config.toml
encoder_kernel_size = 5
latent_channels = 8
decoder_norm = "groupnorm"
decoder_block = "basic"
residual_init = "none"
warmup_steps = 780
weight_decay = 0.2
Rows from block 7 of the decoder of a small image autoencoder, named by matrix and row number. Rows with one number belong to one channel. Each number is 50 + 15 x the weight over its row's rms, rounded and kept within 0 to 99. All counts start at 0.
After each channel's rows are labels from the 100 images, of 14976, where the channel reaches its highest value: "top examples" is what is common among them. Only what is clearly more common there than usual is listed. The data: views of escape-time and Newton fractals. In brackets: how many of the 100.
# convs0: first 3x3 conv (decoder.decb.1.2.convs.0.weight, 96x96x3x3, standardized in use, each kernel summed), inputs 0-95
# convs1: second 3x3 conv (decoder.decb.1.2.convs.1.weight, 96x96x3x3, standardized in use, transposed, each kernel summed), outputs 0-95

convs0.7:49 37 57 27 45 32 59 41 54 28 42 45 75 33 75 58 53 68 45 63 68 63 64 50 41 32 31 49 35 00 37 28 38 54 49 41 54 50 46 59 45 54 66 51 42 41 67 44 78 44 53 47 72 81 53 40 52 60 35 45 39 69 35 66 42 49 57 49 78 56 39 46 59 42 52 67 77 55 54 63 46 61 58 74 36 65 45 55 52 72 63 69 54 83 73 86
convs1.7:50 48 33 53 26 46 50 42 14 50 46 41 42 55 52 57 51 49 37 72 48 70 51 29 65 51 50 59 66 75 55 61 71 25 31 60 36 78 52 51 39 44 28 46 47 61 29 83 31 50 43 51 45 42 53 49 43 61 42 88 47 38 57 43 66 27 58 43 43 46 60 29 42 62 48 64 49 54 20 52 85 26 50 70 40 20 76 47 63 54 41 54 08 45 44 56
top examples: grey (44); Julia set (25)

convs0.16:51 29 29 44 48 21 42 61 32 47 22 49 36 69 47 44 35 47 39 63 55 22 44 29 62 41 42 53 69 64 52 42 50 53 47 43 22 60 05 55 27 61 15 10 28 63 09 61 41 50 42 45 31 40 47 55 28 71 36 61 30 41 46 39 49 43 35 49 49 33 46 29 33 36 30 43 51 61 33 53 57 36 42 60 40 40 58 43 44 51 37 45 36 46 44 34
convs1.16:41 43 56 54 43 72 50 45 54 44 58 56 78 17 49 55 75 61 72 45 26 51 55 62 32 46 72 58 39 39 51 39 46 54 55 68 51 39 69 56 72 42 56 87 58 49 73 35 53 46 44 43 67 73 58 55 50 37 55 42 61 61 46 21 39 51 63 54 12 85 32 70 63 53 86 46 31 35 57 33 61 54 60 31 86 54 38 31 34 24 49 51 54 62 47 43
top examples: dark (51)

convs0.53:59 35 31 66 42 54 44 68 34 87 55 63 46 66 50 31 36 49 49 55 55 54 29 55 46 57 49 64 49 56 52 43 83 79 73 51 30 54 43 53 19 35 47 31 32 48 29 53 47 49 18 35 44 27 45 61 41 36 45 54 41 46 38 33 50 55 56 51 21 63 55 38 33 59 48 59 26 42 77 33 52 57 39 40 51 68 50 21 43 13 19 27 36 25 44 38
convs1.53:50 43 46 51 51 38 47 55 72 95 46 61 46 48 25 60 49 17 44 19 50 20 43 78 55 59 40 65 34 35 47 52 50 79 75 46 47 33 49 51 38 64 75 39 50 43 40 33 75 35 56 46 46 40 49 57 45 35 67 21 48 47 52 52 44 75 43 59 54 49 66 39 41 27 37 46 50 45 78 53 21 77 54 38 38 82 30 58 59 59 56 54 80 40 56 60
top examples: dark (32); Julia set (30)

convs0.62:38 60 40 52 57 56 59 51 64 54 68 54 62 44 49 45 58 70 74 44 46 49 50 70 55 61 72 44 32 39 74 53 45 57 67 72 71 35 87 48 66 50 71 70 48 43 75 20 83 47 44 57 55 90 32 40 76 41 40 49 40 65 34 24 68 46 60 62 28 65 61 64 67 46 59 58 34 45 74 42 37 69 38 36 78 70 52 31 49 35 48 60 61 50 32 41
convs1.62:52 49 57 57 58 24 52 51 42 66 38 45 40 52 49 61 50 35 35 52 70 56 46 43 56 51 27 55 53 56 35 59 48 47 48 26 48 51 25 70 32 41 49 20 67 51 42 50 49 48 72 61 42 26 67 66 20 52 56 50 55 34 67 73 50 48 20 61 75 29 60 24 43 47 25 56 76 56 47 70 49 48 79 59 24 47 54 87 70 81 70 43 45 40 86 63
top examples: dark (40); Julia set (30)

convs0.87:68 19 24 41 39 12 63 55 17 29 08 44 29 50 39 44 30 31 33 69 56 55 40 33 61 44 46 68 65 71 42 55 67 56 52 50 40 58 23 54 30 56 38 44 41 55 45 28 34 33 58 33 30 17 62 62 11 56 55 53 35 35 54 51 37 29 38 46 51 33 22 44 46 53 32 45 48 65 39 43 59 41 58 48 37 40 57 44 42 55 40 40 42 55 46 49
convs1.87:27 55 75 42 43 78 37 56 55 37 75 43 69 50 57 48 71 69 62 45 48 41 58 51 30 39 69 30 44 40 61 45 30 52 53 61 58 53 75 49 88 53 56 73 66 57 72 55 54 58 22 66 52 80 36 20 84 43 41 52 70 72 40 35 54 51 59 50 30 70 35 74 59 51 73 38 36 37 53 40 46 51 36 45 76 51 47 42 19 43 45 43 50 60 46 27
top examples: dark (40)

convs0.37:95 63 52 21 58 50 65 37 63 18 62 31 52 45 33 57 74 56 82 59 56 49 58 59 74 48 51 29 27 52 59 55 39 43 51 59 60 45 60 35 66 66 83 64 54 61 57 41 75 34 44 63 65 84 34 45 61 46 62 57 53 72 40 43 18 38 65 21 71 55 15 62 57 53 55 32 52 43 55 60 57 51 64 52 58 55 37 49 49 63 50 53 67 64 50 44
convs1.37:52 73 53 83 76 57 64 54 22 63 36 57 41 50 58 49 35 49 26 44 48 63 36 52 40 34 39 45 63 56 30 62 56 29 28 51 41 63 49 61 23 40 30 42 47 54 41 52 30 84 64 48 36 18 52 54 50 50 53 60 56 24 49 42 43 21 48 88 47 32 66 33 34 33 42 78 61 47 32 50 48 29 63 54 31 28 61 59 70 33 58 50 29 59 52 75
top examples: warm (46); vivid (40)

convs0.59:53 40 35 71 39 58 49 62 43 87 59 61 48 65 46 38 42 46 51 50 59 51 32 61 44 60 54 68 47 51 50 42 89 83 80 50 32 46 46 60 26 38 56 37 38 37 43 51 52 48 19 31 44 38 38 62 45 32 47 50 39 48 36 37 55 57 59 50 23 66 56 47 40 53 44 59 19 38 80 28 55 64 39 36 57 72 41 17 41 13 21 35 46 24 40 45
convs1.59:50 34 47 52 49 33 42 55 70 99 46 60 46 49 24 59 48 13 43 21 51 22 44 76 53 63 37 63 39 38 49 53 53 79 74 43 46 37 47 51 38 54 75 34 52 39 40 36 75 41 53 53 45 39 53 56 40 36 69 27 50 46 54 53 47 80 43 58 54 45 70 38 40 32 36 47 53 45 78 54 21 76 52 39 37 79 35 63 65 63 55 52 69 35 58 60
top examples: dark (36); Julia set (32)

convs0.73:64 47 24 21 49 36 40 66 42 24 39 51 42 57 37 52 26 29 39 76 17 43 36 66 57 67 58 67 52 69 53 44 65 59 56 48 38 65 41 35 35 41 34 31 37 74 30 37 22 37 34 38 49 18 33 63 37 54 38 63 50 45 66 53 67 74 64 30 45 61 29 43 40 37 48 57 49 79 53 36 58 47 70 29 53 42 60 35 31 23 32 59 50 33 39 63
convs1.73:67 57 67 41 77 65 71 67 44 39 45 63 54 30 55 73 63 60 51 62 62 41 50 42 64 21 74 48 45 48 38 51 25 38 46 65 57 39 47 37 60 65 46 89 44 39 82 39 41 44 78 24 47 73 44 47 41 55 47 44 62 79 32 60 17 33 26 38 67 40 31 71 65 43 49 36 44 55 42 46 36 43 40 39 56 45 39 48 31 65 83 50 49 78 55 44
top examples: vivid (48); Julia set (37); cubic Julia set (29)

convs0.40:99 47 44 26 49 47 69 49 65 32 52 51 55 42 38 48 53 48 65 54 55 10 40 50 60 67 60 43 27 37 61 57 58 59 66 56 55 37 53 27 55 86 74 56 48 51 55 40 91 22 40 46 56 77 15 27 51 81 54 49 64 64 36 51 30 59 60 33 59 59 37 57 43 54 66 34 37 39 65 47 43 67 41 53 51 63 48 40 47 59 38 44 57 49 49 29
convs1.40:27 75 47 79 73 49 48 48 31 57 32 44 51 46 70 52 25 51 29 44 34 75 48 59 46 29 51 49 63 61 29 38 44 35 34 43 52 62 43 74 42 16 36 40 60 57 54 54 33 77 61 52 38 31 57 63 57 35 38 47 50 30 71 42 60 32 54 84 47 43 58 42 49 26 43 91 60 49 40 43 73 35 74 44 53 33 55 72 57 40 67 61 36 61 45 82
top examples: dark (37); tricorn (32); Julia set (26)

convs0.74:44 46 35 35 49 43 47 58 56 35 32 43 60 63 16 57 35 40 52 57 46 48 54 63 31 76 65 64 34 49 54 47 58 50 69 46 48 37 19 54 42 42 83 41 51 51 54 45 39 42 49 49 50 40 34 56 54 38 22 51 56 37 65 50 71 82 64 33 30 62 56 58 80 24 36 49 48 53 70 36 76 56 68 35 55 64 31 44 18 12 35 40 86 47 38 75
convs1.74:94 67 53 57 73 41 60 79 52 41 51 61 21 31 61 63 57 42 47 54 86 54 31 52 71 27 50 31 49 63 45 65 42 50 50 69 48 44 63 55 40 62 47 52 28 28 53 45 47 50 61 38 39 65 57 44 29 51 62 43 29 67 34 59 18 44 22 75 56 38 69 60 36 26 22 31 37 42 47 26 32 49 47 40 30 51 51 42 64 67 63 42 50 62 30 37
top examples: grey (44); vivid (37); Julia set (26)

convs0.69:49 54 45 37 61 58 60 73 48 49 53 59 61 51 58 78 55 53 58 74 16 31 54 71 60 29 57 47 66 79 47 58 46 50 51 59 48 62 54 31 40 33 15 52 33 64 38 23 30 16 52 51 42 32 32 60 62 48 34 72 59 73 68 62 64 55 64 42 51 51 33 67 35 41 36 55 43 70 44 34 40 42 54 18 24 38 70 31 29 26 38 62 39 34 28 49
convs1.69:55 37 76 20 69 54 69 34 52 51 29 46 58 44 37 75 53 51 56 50 64 31 52 39 59 51 58 72 31 31 41 60 37 40 51 43 52 43 23 47 53 49 55 70 62 61 71 33 49 25 85 31 54 65 40 44 35 43 48 57 61 70 52 79 25 36 22 15 77 34 25 61 72 56 46 42 65 53 45 61 51 45 57 52 57 51 39 59 31 69 77 40 56 71 71 53
top examples: vivid (58); Julia set (35)